Rows from block 3 of a small multi-label image tagger, named by matrix and row number. Rows with one number within an expert belong to one neuron, the router's apart. Each number is 500 + 25 x the weight over its row's rms, rounded and kept within 0 to 999. All counts start at 0. Numbers have three digits each.
After each expert's rows are labels from the 100 images, of 14848, where the router gives the expert most weight on average: "responds to" is what is common among them; "patch colour" is the nearest of a few named colours to the mean colour under the peak. Only what is clearly more common there than usual is listed. The data: analogue clock faces.
# router: router (model.blocks.3.mlp.router.weight, 32x160), inputs 32-63
# up: expert up (model.blocks.3.mlp.up, 32x160x160), inputs 32-63
# down: expert down (model.blocks.3.mlp.down, 32x160x160, transposed), outputs 32-63

# expert 19
router.19:530482533526521493513526503522470519486456519482504536472521481489509510496505537457524486529510
up.0:507500498485539526558479515492515491474480469435517510499492502529433500516473498507530525496484
down.0:512496509503497531509498478477481510468492458549522508517498502510499497513475458522501517501460
up.1:487505464515481527490504449437499540467511473565503501526465514471516512488520487478485531500471
down.1:479492477498487509422489492537506502551492547502485485457505504507488546475532501523474498509473
up.2:528502475446488429496485438526491449551472516510511483523484490533530511486486467496492508514498
down.2:526526537471514513462496504538480518511515485530477526463542474465521476549496494541492480479525
up.3:505548477512518520515502527530486477505490459504451525542493516457465454516508480515476488484504
down.3:530465459492540461494494551499518519484479497483522493464491450489455538443462513506529474516506
up.4:454491454498539499493503523509476477526520494522502506517483495481485475508520468467532486538506
down.4:505515540495454491558476523502536499486494478458511509562502494488543499466483514468450479447502
up.5:499480509471468487484470471491477515509478448481496543515492484478522518525524456531509504515531
down.5:540482495511516486479514515515526508492490521464524519462505501474472536430519479511489449555477
up.6:495466472497501483463463480525491479555491493499510451489500547500532512506522451543502476522501
down.6:529491479506485522505483471540479489519527490503458463530508513480500503475504493472478569499527
up.7:450485479482527487455491460525480511516484463544509459500512463474507512510527475537510491504509
down.7:469466488569504500464515473526502504509494484509484509491501534471497543475491502509468506491515
up.8:499520490505502480487512460510493488529460518503537488476483495525538535459531521460530474507508
down.8:503486518475493505526520502454485513536481495493506444545540493513503452522497514507474521465528
up.9:490500535549530525489496535508528508495514480503469463498494487470515535528459497499496531501531
down.9:449504532476454457526475501496498522504502493489532497515520484489509528487487476453485459496470
up.10:497463524525537448504482490485509490462472498512486540484493471473524483491469472492560517483500
down.10:499516519522526532511431527495555535455513479510482476475513521505499476467447491483479506489507
responds to: dark face; dots
patch colour: brown; black

# expert 3
router.3:516519529486493547558417491488547464514489475520443488512478509492524513476529480481464497529510
up.0:487503498489480522461527512523509475477489529489502438480507445507454498531499520513501488493484
down.0:475481539475509545505547503484543481531498514531505467503464510485498460477470526549475497518508
up.1:499484491504545508494462512524497532563428509482520482481485521492528471484484480485485492470476
down.1:529505504479502518507561486504468485519452507511496506476432464442513488512521545527511499494456
up.2:479455475480468485494513527489464530507467461508514526505514494528496500507509468500504479473532
down.2:485488488513489455489512540471518579493523464509531527511526513535534503480498494515459510490536
up.3:541538488533504520539492492483500494504477540473492502491560504469507477499507552449479510490477
down.3:497469470502516513494505486467518504450462537459524498480466518526496514510517483491514475498490
up.4:515551509520514513479509542494515493502469538507488472467524471474517446511502521479507516536526
down.4:482549516492466506498505512470488456514526484481491522493464499487507465494450469501516488488506
up.5:515486481541480483490496460471502449541496501531459514479538496503496468502497457527488440486493
down.5:512521494517527485520504520470497527489511494500433516522543458515508491493523464518487505489512
up.6:560507439568541518527463489487553498502491543500463506512493537488482512531517524440471501497475
down.6:534489502474518493489486465495491511460505534513461473514489502442490477497558457497497512515492
up.7:480500501529505516511520497577502525530531489510498512523542502490494468469511505533530502526508
down.7:483538471505480527502488495537470525494501491487533503494421548465512451520500508522509476515503
up.8:521501476513526528536485500555489505511475486499510490486477481524498468501454524516514536459454
down.8:539509476459478524501490483492434537520524495522531545503484487480487480514526517487500485499421
up.9:509491494556477537504470530501503480549508540537432495526465536495486480488510516478500497497496
down.9:520521515437521509457511466507503535510500504454464533500514529519472501554493507531532500498462
up.10:562524526530491511556483487466494458476516503483423492522494530532489525507520531477526513493458
down.10:537519497484483529500476486508525504451504512485495494498496492495501515516514504513504490479515
responds to: dark face; square case
patch colour: black; brown

# expert 0
router.0:485459494466490526503495513516516529472529497490540464498529486540468516504510487501478515483534
up.0:499536487460489465439490493470482493477497503517512535493515490507510471508499494501542480514476
down.0:454537502467497485475492477522470474508490537537528475534504462457547455492462531525481493515510
up.1:509486522500502503469496490495559499496475521531514542408485502547529521510505503517498507497503
down.1:440513533498467495492489474492514504504516514502533470509516508500532513497506499532541489486537
up.2:502536520520479489500520551533485484525422531478515448515474545514491485487479470512511501512504
down.2:546490558525494505477491488513464476526493502494495474465524558472502494500479483440501504547521
up.3:558538488489480454509471521503510495486460511549493551437441500526504518511519494507552534511470
down.3:466506519546452477510449469459468504522469488549526463538511553490538501495508493533477494510524
up.4:483500505507501530525484469468533498511477531498500520524510499457517507473470481483515520526496
down.4:462517453509502487542526536468520464506477514480497521466528472486459526499525546483549502512499
up.5:544518478528489512524504505486477486487501567552501532505525500520496477534449538435471539504463
down.5:512462524533505503465455498447516480466504494507496495486469506531453498512488516495447466516496
up.6:565488559514478484488467482480516517470522482509503524490476514545511508500491532490449501522463
down.6:488494504493494480492489495478530511521459481495518486569519468524507537514512505544495483458527
up.7:472512492494514519486506503495522507490481481559540479514495475496481491507490533542491550500496
down.7:467531523462486539517510483467471509497521483518462510466470485531533487449526492513497497512467
up.8:508514529535468513500489523448547456476512500493462484538471530516496490506503518483450521540499
down.8:488516467516457526496482491525461518519457496495498483509519516489464519534519501539539506468501
up.9:541534507501514490519541493490479455502448532523469505504511469489467491483484480502522541473496
down.9:538532552520517467438483509470503481513489508477463497511548548483526530471508520496490503581498
up.10:481515485548536518521507509477454476533489480501461492493502495482498470511470485485483502521503
down.10:534502517479467488491487504530469475492524460498484473493483505528512488542534485473487523460511
responds to: dark face; dots
patch colour: brown; black

# expert 20
router.20:471492532471494486494505494480487517533479503493496464522511518482485493516483510478516476524509
up.0:539487532475500469511526475510511450507483523511475487497480500511474512523523478476554541528507
down.0:496460485499479497479477551501499454470490529518478484500480517512469485502498516501462499501459
up.1:470548474513476540524487525481524535508477443499515489527501503530542495541497541477500480464478
down.1:521517519523491558498513466519527548510481486479517519451489503477498525448503504495533467510494
up.2:513481492531503460505463505484508550539465540534468560463470529548543526493486501472513514482490
down.2:469482490478508478500480483516509512547488511499540501531514505484524471516495500525491492515468
up.3:462504493469511513510517495522498519500498486501511549556547496493502534485490507532435546509500
down.3:520481505475506511499526506510443435525494533547459482488516461484464489536513504512495531513544
up.4:493493477545516477554462504498492528471490473525477526501484553483543488504464550489476499465521
down.4:448497515508484528500508483536470471506522529526502515480500502511527491493515521484507477492546
up.5:481470532509461464482500509493432523477478522490495515527488511496521488502508457478497476543516
down.5:459504482469519511537490524498469484511528514578489503480500477526443482466532516514506498468531
up.6:451548469512520459507458504486521532519481470472489484509505503510521494481495519508472515502514
down.6:511500509501510491500469528492538498490501515463502524495435503486483510463530525468473522500437
up.7:469476510507482500509506525510541491536461516486496469509494480555530515499508502505486523481506
down.7:472489494515508479487453480479538472519533496491530515499524516478528483495480499517470505514541
up.8:528514503509517493528517474502523486487460521513464548477461475510497496541496458474487516537522
down.8:473511553507495472510501514490526435520477553533532491519481514479467553538526511513486493507502
up.9:514524470514468466532526496480579497533527520501529461498491514522500502489468534520532530521458
down.9:474490530475538422486496486510516508526525525490528483518496523515512490501503489495486526530456
up.10:460482478507479502500480490463505518504485483461518506500522504452516512426515525499436480502524
down.10:500538508481503526522522459479506471517510475463515517532487498495479447516486483491492499475502
responds to: dark face
patch colour: brown

# expert 6
router.6:491464499494520481509533506497540490498460495536496526478507480529493496504470473522497504526519
up.0:500522528533494487526475474529495491525465553462476504478478482533495480452484476486484517499472
down.0:494525479522506533522563503549540511448494486472472496506456449480536469465502491535480506507483
up.1:517484499505536553482507484489495528459498487510509498512523453480481466500554533472451481497533
down.1:471439514530493524520498476485515470480495484515492527461496475516501459498483476494497524522550
up.2:512473484541485497477519449490512490519468518502503521475501480504496449478463549543463545497477
down.2:508539520506480485513470476502506480503512503472477522526559562473491516515514505488463466498492
up.3:522505488444482486508502468484504500525525498479495500531523518511465488470515475489540510482514
down.3:513499485501470472537473471487519514515496480511464536453485511471487539500507533493469465492483
up.4:518484500509502471462506479516452534539549511524447486482485490502519520464555467476560479454501
down.4:507502514486522485466478508511522496533519516497467522468504536524526523482476508469520499529447
up.5:504478524465497483488505496471514515475502465468507483517477563554485512498495480537474498477502
down.5:456482507533517522530511526530544520520509496499515506522477501534508562454498479525540435499483
up.6:538474506536492515521533517521515478471453501521485515531533458524491451477448524513508515489469
down.6:520534495439533535530496467490471468510530493497534477520488493505453483542492482475474473506499
up.7:463485516431483470491466509498492531491504496482505454518480511534576492489501466459462484492497
down.7:495512512528497510474499537498509483493507521492475545508474480501485510459499464537525468546495
up.8:557510485545469485523498426484530502493506505447500530498504496502487453446508486507523514477455
down.8:485488508496529467505525475515492497505495529520494533491446498512532541495528533500497446495461
up.9:478503527489473497475508521491485536483574480475453488537494499476481490485478495487507518487536
down.9:453472488474500477475489471501543516539519533466461489489490498477552474489495521512479476511499
up.10:480546505502492521465490491499506493525497499485525487463523471478542516456492553486524520485471
down.10:498448516551484546531501491550534528526494493528484510493484501480548536474532461467490462496514
responds to: dark face; dots
patch colour: brown; black

# expert 12
router.12:461482480499496464484491504477487509511462538476495507493538510536530490491496505503478492500490
up.0:505486502542446523496487470488494493501491509537509506486504459498506458466484577520518526528466
down.0:508526496492484468482492475460488504537498487485494546532468450526503507470513557491518504491444
up.1:526516473512472514444480519490502496494466497495536456508542510490535496494510490471524503482472
down.1:507494482499491510474462487488448525494507514489498504516488490519505442470486505515496554470461
up.2:531528481507478497494501525517509496520511491492516520510515511461472500495529532470474491495522
down.2:505497467529528469497529548490474449474558495509484514462483501505488469482497518536504492454515
up.3:505523476507503477499495554528522508516522469491493503494460506494488494527507525510573501498526
down.3:556521476459526495500550486503484504504538494435498515526469503467471546550498480526491470478499
up.4:492473508484465501458480540503493527491500497482507446536541505505478531540542528531479466472537
down.4:475522497498484572518505512502500517478524501518435484508481503468464491495478516440468509498505
up.5:563512473492527505486538519502474470509474466548486496488507508494498487494484549453487505493436
down.5:533509432490540479485529514527457485492490526510516499477487502504539486517514511520451477527491
up.6:470497465544466533479450480455529520458481491484511525504529493450534478486458547513522549475444
down.6:472509471567492520526487486467496531516520516561555515554511510528511457474520527551492495503485
up.7:487538459525512541514466490472518522495499509461525505521491516487533477510511528526528517511486
down.7:496514476463490535511471501463510503491494491509524536537468520527472553501477479529535482503478
up.8:503482516491537552519481505478550548482455426474494496500484529533494482531465495472494524466502
down.8:492499514483510519520528508505491515487521551473506513487466530514476512484455495522475478489485
up.9:521500500493506517498517513500498515485505510479516529525533452443473534485505510521541530533462
down.9:521509455505547507492512525502476502514524442515483523510499493490488530492530487521488540492544
up.10:495507466479520517505497489492482475515519513560476512529493536498511473487516537489508478510475
down.10:513516464474454463472518491495542514500471496507501512514485484549515541535570524532530492511503
responds to: square case
patch colour: pink

# expert 7
router.7:528524518480480537530553495543466490494532490516464490525507481524472466485501507548455501515469
up.0:576485454511481513513494476514508488509463494495499465489520498516504487487493552511518507502469
down.0:484459486483524482485487522529514506497503527501537462549479502519477515508473505540524481516515
up.1:518503448482507490518508472489482524504471494517484503472516485511509489450527486492546510508484
down.1:444487501515475512513484514509482546495494518495518509568466475500471490493504505478520495461527
up.2:504482462477501486473516501451440547526479531530476493468506465515497444502498545496515498516519
down.2:477452498521525511498470526536514519517523509530540487498435493480534485489512499510555473510543
up.3:520520495501492465459479531497513529501471502526495504473558519516504485482452488517509484524505
down.3:456493530480461493573533508480477507428470516469458461549477478483503517500517518442463511500515
up.4:516513495536479532489493515512459511477475463513493474493498481523502462515490492483511497493488
down.4:478519480554481466468512496487543488508470521519512510511468504470515528480490480495525514495527
up.5:514479505551523469499503471465482452465465505486475509557480455468498498515509472477488516534478
down.5:486507498538481489500553500508535482513483528513547475469496475511496491561503545503535461473510
up.6:489507482478523498525449488507531525485498472462471474555504502476522519494502441484492492477513
down.6:547493527519483517518502472514452490518468520460478518516481511448496537452504511500486507495477
up.7:501500452547483540517539501495474475491496510490510455527493455492506521528468500513476506487512
down.7:507493463551496467470508465509545510513505525485490492533467505468526538512517499517550531489513
up.8:478489442512467457496510455477476528489490501467500445521512467506500508506532484476465494499478
down.8:502492494527527524486511549502533485535484484497493463492495469513536517498502506495550487472530
up.9:542512454525464503522509498450497479493500559520501472479516474506496505510503514475485584500494
down.9:485489502489533492481477530534522537500526486516528480491429509464550485550515506503492500474451
up.10:510511474524486496522537503543519491495495494507509482518564502482450518492504507511494512511527
down.10:513442555469471518487517525510486497452520507487519505514486479489527488498500526430508482484489
responds to: numerals
patch colour: pink

# expert 28
router.28:527533521447534494504457470543476505503516482495473532512473551511462481491499449505453500490476
up.0:504536494496461530509526490490509481475525487521468499507530467475505481504551524517509438527440
down.0:529474476490472559506498475471485506478505452476518509521524477486549516514492517455488522525523
up.1:508531587483460476529501513516486482462489488504473479516488528487525437503513477502529531542497
down.1:464502491492563482506498513480553511499469502504529547500513537514535496479497513522514477481524
up.2:532503519527485521541474518483506511495482512477515481531486496471502494493494503463490526538509
down.2:522513488552506480470497486491495537527511583534526507482493515517505476490468506493494543479514
up.3:451517503521448478557518517523509504516504523481523526463511547520507532475493537508496480531524
down.3:516494470545508506526531489537494523508523546490491540543501474506539520442532504500503481479486
up.4:510512516485497479483493522494535504530500510463491497525499521469473508544461472510524587489513
down.4:446483546513499483513467476543526473501496545522523519482540516521509505414516464483507476470511
up.5:516518529493522506499495506527531484527510513469503527486513493528471530474452494514532499435497
down.5:458507498506515507499472468484481490502508537489518482522505463517468487533517532464471505502518
up.6:535457491501527523486482484494532505487510492482491456503541504532516509492501461428486483483485
down.6:509486540530459472509477493494526554495550517528499480521477515540484508492458483492480492491476
up.7:434499512472524509509501497522500510480513471520507522521502487538509485481528503499489490517497
down.7:444489475498507481469511510482470480508476496515522512518557481488500471511500536503519493509495
up.8:520427525490482500504483507523497538474488504482520516470501492466538502478476488510500544492519
down.8:549468435555498541467520495504475510512499494492501507463522463465533496507483516580501462505537
up.9:483498468514472485508496554501485517537488483492512480488516502462478448511492481463505529537513
down.9:472501470494469503502442466567489517501482492532503478535507511522506503436510473457529529500503
up.10:479524493526518526502470448519531449472529534482510504495490483503481497457484505470494526478488
down.10:462516503490494522481527472510509518479468506545553459522494492464474469505446536507510493477494
responds to: square case; four ticks
patch colour: grey

# expert 1
router.1:461482480559500514469455500479480525507521502519537500456490482468489498530522500462520494462500
up.0:495487490490522486455488518511460514564504548488468453523518514493519472479494511491465513461470
down.0:495539497484486516551518536514552487528507500480472493537520543504466470486555470477528505510479
up.1:487532516528507516497462502518504510520476462420508523469522509472516467474534495490509529527510
down.1:510487502484492497516524495483478489490471476484487514486523525485567479513511485573500459468475
up.2:480510510486471494504488523519526500464509503521503537529529533533447508525532505499489516453505
down.2:490478477502463469534531513474509510475490510498490503508536506511510503477497516549481470489511
up.3:470482503538491491468461540503540517536521565507497499516470514502539513495506502456514492480515
down.3:459511501508494489470467537501503513501492538503543493514497536506470539499486476545529500517490
up.4:479521504563482499545453527496491523503497526515514510499461478522481501515539503457509483490501
down.4:490490521470498496553479522462531480506528525465518492548542530463510520465495505522477493490449
up.5:531530543526508484505492528486495556483562555478511505483499494476519496448540526518479514503514
down.5:443510531483519492539524528469526496496492536497523503564525503495504533466513506525466496489479
up.6:509453527512456485504480513491504461483544544528475552521508529522483477521524503524480462526519
down.6:429472516502487509522475519496463534510500522524503532547514482505480532475485505557461497520527
up.7:532513517505457513488459503537497517478534543500491542463499512508437475514525468521482460513493
down.7:475451524487519459523492529496491515530535469496480493530508498506491518501468562543478483466511
up.8:541465500512463499534472511506550525483516523484516507490497487499466483533507474492529491476485
down.8:477481479483535506529509530508537502509524512486519484521496518445528496504483526562481513506469
up.9:490486495475492460498494483514481490505479502485467501531500473523564501469507520523539469482513
down.9:510487519466476526514479539471479494479516478493478513487519482505470499462475439550467513501457
up.10:486513454546474472478455498496493517508511501490526484515510552481510469513523477488496511478519
down.10:477505457521496465486502521477453501492503521513515526501522452489494541467490484501528493541466
responds to: dark face; square case
patch colour: brown

# expert 8
router.8:567493493493510515475476510508514506518471467489500490525518506479462480466544492498514496480520
up.0:477502500524471479481481526499479519531480500524536486533541499456485488486515489478533514461516
down.0:544526486487492513488533454487435482492479516499510471504505529484503554464503516514537477480474
up.1:536484478450498439470525477461544499503549486503530491455542505525460550484498470527497527459491
down.1:450480516513475480520493491507459509507548500562502530509496544495485482517495456510482564507521
up.2:504499505484518461535522480500510510499539495510506508534489497525484498520481493549480465510529
down.2:523475527512455495534476486485519486490510473494462511517486508500485535480487474474531477506542
up.3:466500497453479439478498489500499482463493522469534535509545457456462524512468501520486468499489
down.3:502442537501506527481520515537503493529559504509485493546504525523477517488544463506504524478546
up.4:501497503504505459501519494504538511491486466468498489526481525508516539490497566497477496444464
down.4:542508544468517525505540494495505466501505511495460516501464540468550496515529477535513501517484
up.5:525541517483524494496478494497479498529485525481490533469519457480483530514550448492535509480526
down.5:523495460479506442494504507514519438499517537470460501513494519537488559469492467530497507516509
up.6:443488501479468474500524501507461449503541502537493503532493460491532488483475488498485516506504
down.6:516451496460485499528528548473487522512492500504515490459505491501514539484512476492511527546497
up.7:498499498463455502517538504505492529516529510526494495494459501483550534480521480494547458499512
down.7:474494495465521516517539540492498467465505490556556505530526510485506487503520488467526490541486
up.8:492503481496460480438496481512503461497508537452503519528560506463508518493503462510494505503490
down.8:492468500490531494488486482529518480532534507512487481501482525509501530525559497527480484505506
up.9:474516469514499494506496506506525496505461496505510461543499533492492529494542530494463526510466
down.9:531463503504467517534494480512503487496531525521500525487543501484521472461483462537522496490465
up.10:479489560492487464436469483496503486502504476476448562490492495508521540509543506444471474523516
down.10:495506504499470478494454502498447530489497488487516463512516465526485487559527532497485535492513
responds to: dots
patch colour: pink

# expert 23
router.23:466474481477460513467433491530447517492509492545525553476489485524515492536494476461493486471453
up.0:478507548486492468528494514495505490507483508531469502475549536540548496484494498499513472509504
down.0:478478540508542481484501531495496510514476535446495464515495457494478501498492503530492508506486
up.1:484505473500518471472487470474514486535499538488504490500514532486542505497493505503496481483459
down.1:471468504482553507491485505523549508510468546488486532502508478489525560456506506482534480493517
up.2:527472488501475507499545512490520556493486495504524480516512474472424494507548471534488466489479
down.2:500485486467535563526521494480492528484519487475461480507529486513497531530478500483481510510503
up.3:436482465518504503549492478484485478520506513473507500493521512449528482517440512505520524512500
down.3:505498525459538516498467494506534533472496515483454550481502532527484551451506526489544483501497
up.4:497495531491487513509518545471506540484496505480537511460483490497530499467494503484542533477531
down.4:455543436505476482484482501480487476485483488533511472505469501495522544502470507504499447482504
up.5:508492566445499476493543504455514518483485532505476495492536494535537509472475453501490506551470
down.5:495494498526527504499509527476463506530499514491503499471499501522494537489501563499468533531495
up.6:486529507522503520519514536529459489467459505484519461515487496505474449517492536498443467463505
down.6:483512488475488522519517555475496527461519505474483498498494453499490522481514497473529472509515
up.7:511479483493497502461496480524566494484508501508506460475522509506478536528476494503491515489520
down.7:497447510553521512509519465484523468525491465515513539468513522481520517449498484497494496507488
up.8:535501453529509518487482463492526496565475514483551496506496545497525512523513462494496458506518
down.8:508511496474524545505526483487538492508542507503490523487562472484519506481509504483472507519552
up.9:524489505490506485467520499457450537447511490480490497558488498535489522494509480470485468473497
down.9:488533501477497505510508501491505503493552494530464485525476523518516495474501541478527540495527
up.10:519496454517538524513482537525468488529486469486549493486479479476510496537549512516446521492491
down.10:522530465488513542519497495507495438518520496509463533516565481469514478506529532504487485464538
responds to: dark face; square case
patch colour: black; brown

# expert 31
router.31:516474453537521509494527486500488464474448500555537472495506492544512501516472485474515493470474
up.0:489520490533489523527487503471504560519466477466451502499543490545517490506535464501520463489525
down.0:494476514511535482485530471479496524527481506472475491465469512531514512516510472466521512480514
up.1:490504512550471513554504502537501500515524529492504470543470473522482537534525477521504468521549
down.1:466514514487487516466517543525532498508451487483504487478511527528550473502476478513516451492497
up.2:503543481513471528522490511462492487509469493510514513508532520487484474481496496477468527469490
down.2:544469504531485516461475520492514548486505492506505495505529496546474491466521520490471528493494
up.3:512499489499500499516531508519452478532510495511466437541508514500499470513512504476405482460513
down.3:504491515503481488477507500492476488543566537499512517507471510493461452483526505524474505494526
up.4:493531533521525480516496497509446457506470496537512510534527503490496477496494498487497512464484
down.4:530489511517503489469489517541474483495516546505479485487476461495514472445516520491425514530503
up.5:481473464519487503517474539481498501447560544484521535505515515482492481482525505473499520492477
down.5:481501490490501508551519468515496527529508490508479504474496490457487516530483473503525518507504
up.6:465538456518490496525459510498516506455497452462496509519516498501523457508533468514517474468482
down.6:527510500485525512468518516492524511497488477474521473484521482484456521487499509459512530475483
up.7:506487472537520510504507448529468497493523502470500516488506499422505493488503525468519539483503
down.7:466496509560467484463495511470480510519495488525507534541488508490486545492503498510463514506469
up.8:540490512485497530505500506492488463485497531561498536501545498486524463493513515475567528501501
down.8:520506483513490503494539486493489531521515530520448541520537485464513549508500509532503501509511
up.9:492436503488493506494499499460550523512489504481511534462529509493466510496489493474495583498509
down.9:459504492517516489517523502457540518482511522504492489486487517473501456529499520513502500492505
up.10:476525494514497504528503544510503490479501477548510481494478489514481461546534501492520513453475
down.10:502529523527531465488506514518527510501526520525492475487519476497493449505448487530446461498480
responds to: dark face
patch colour: grey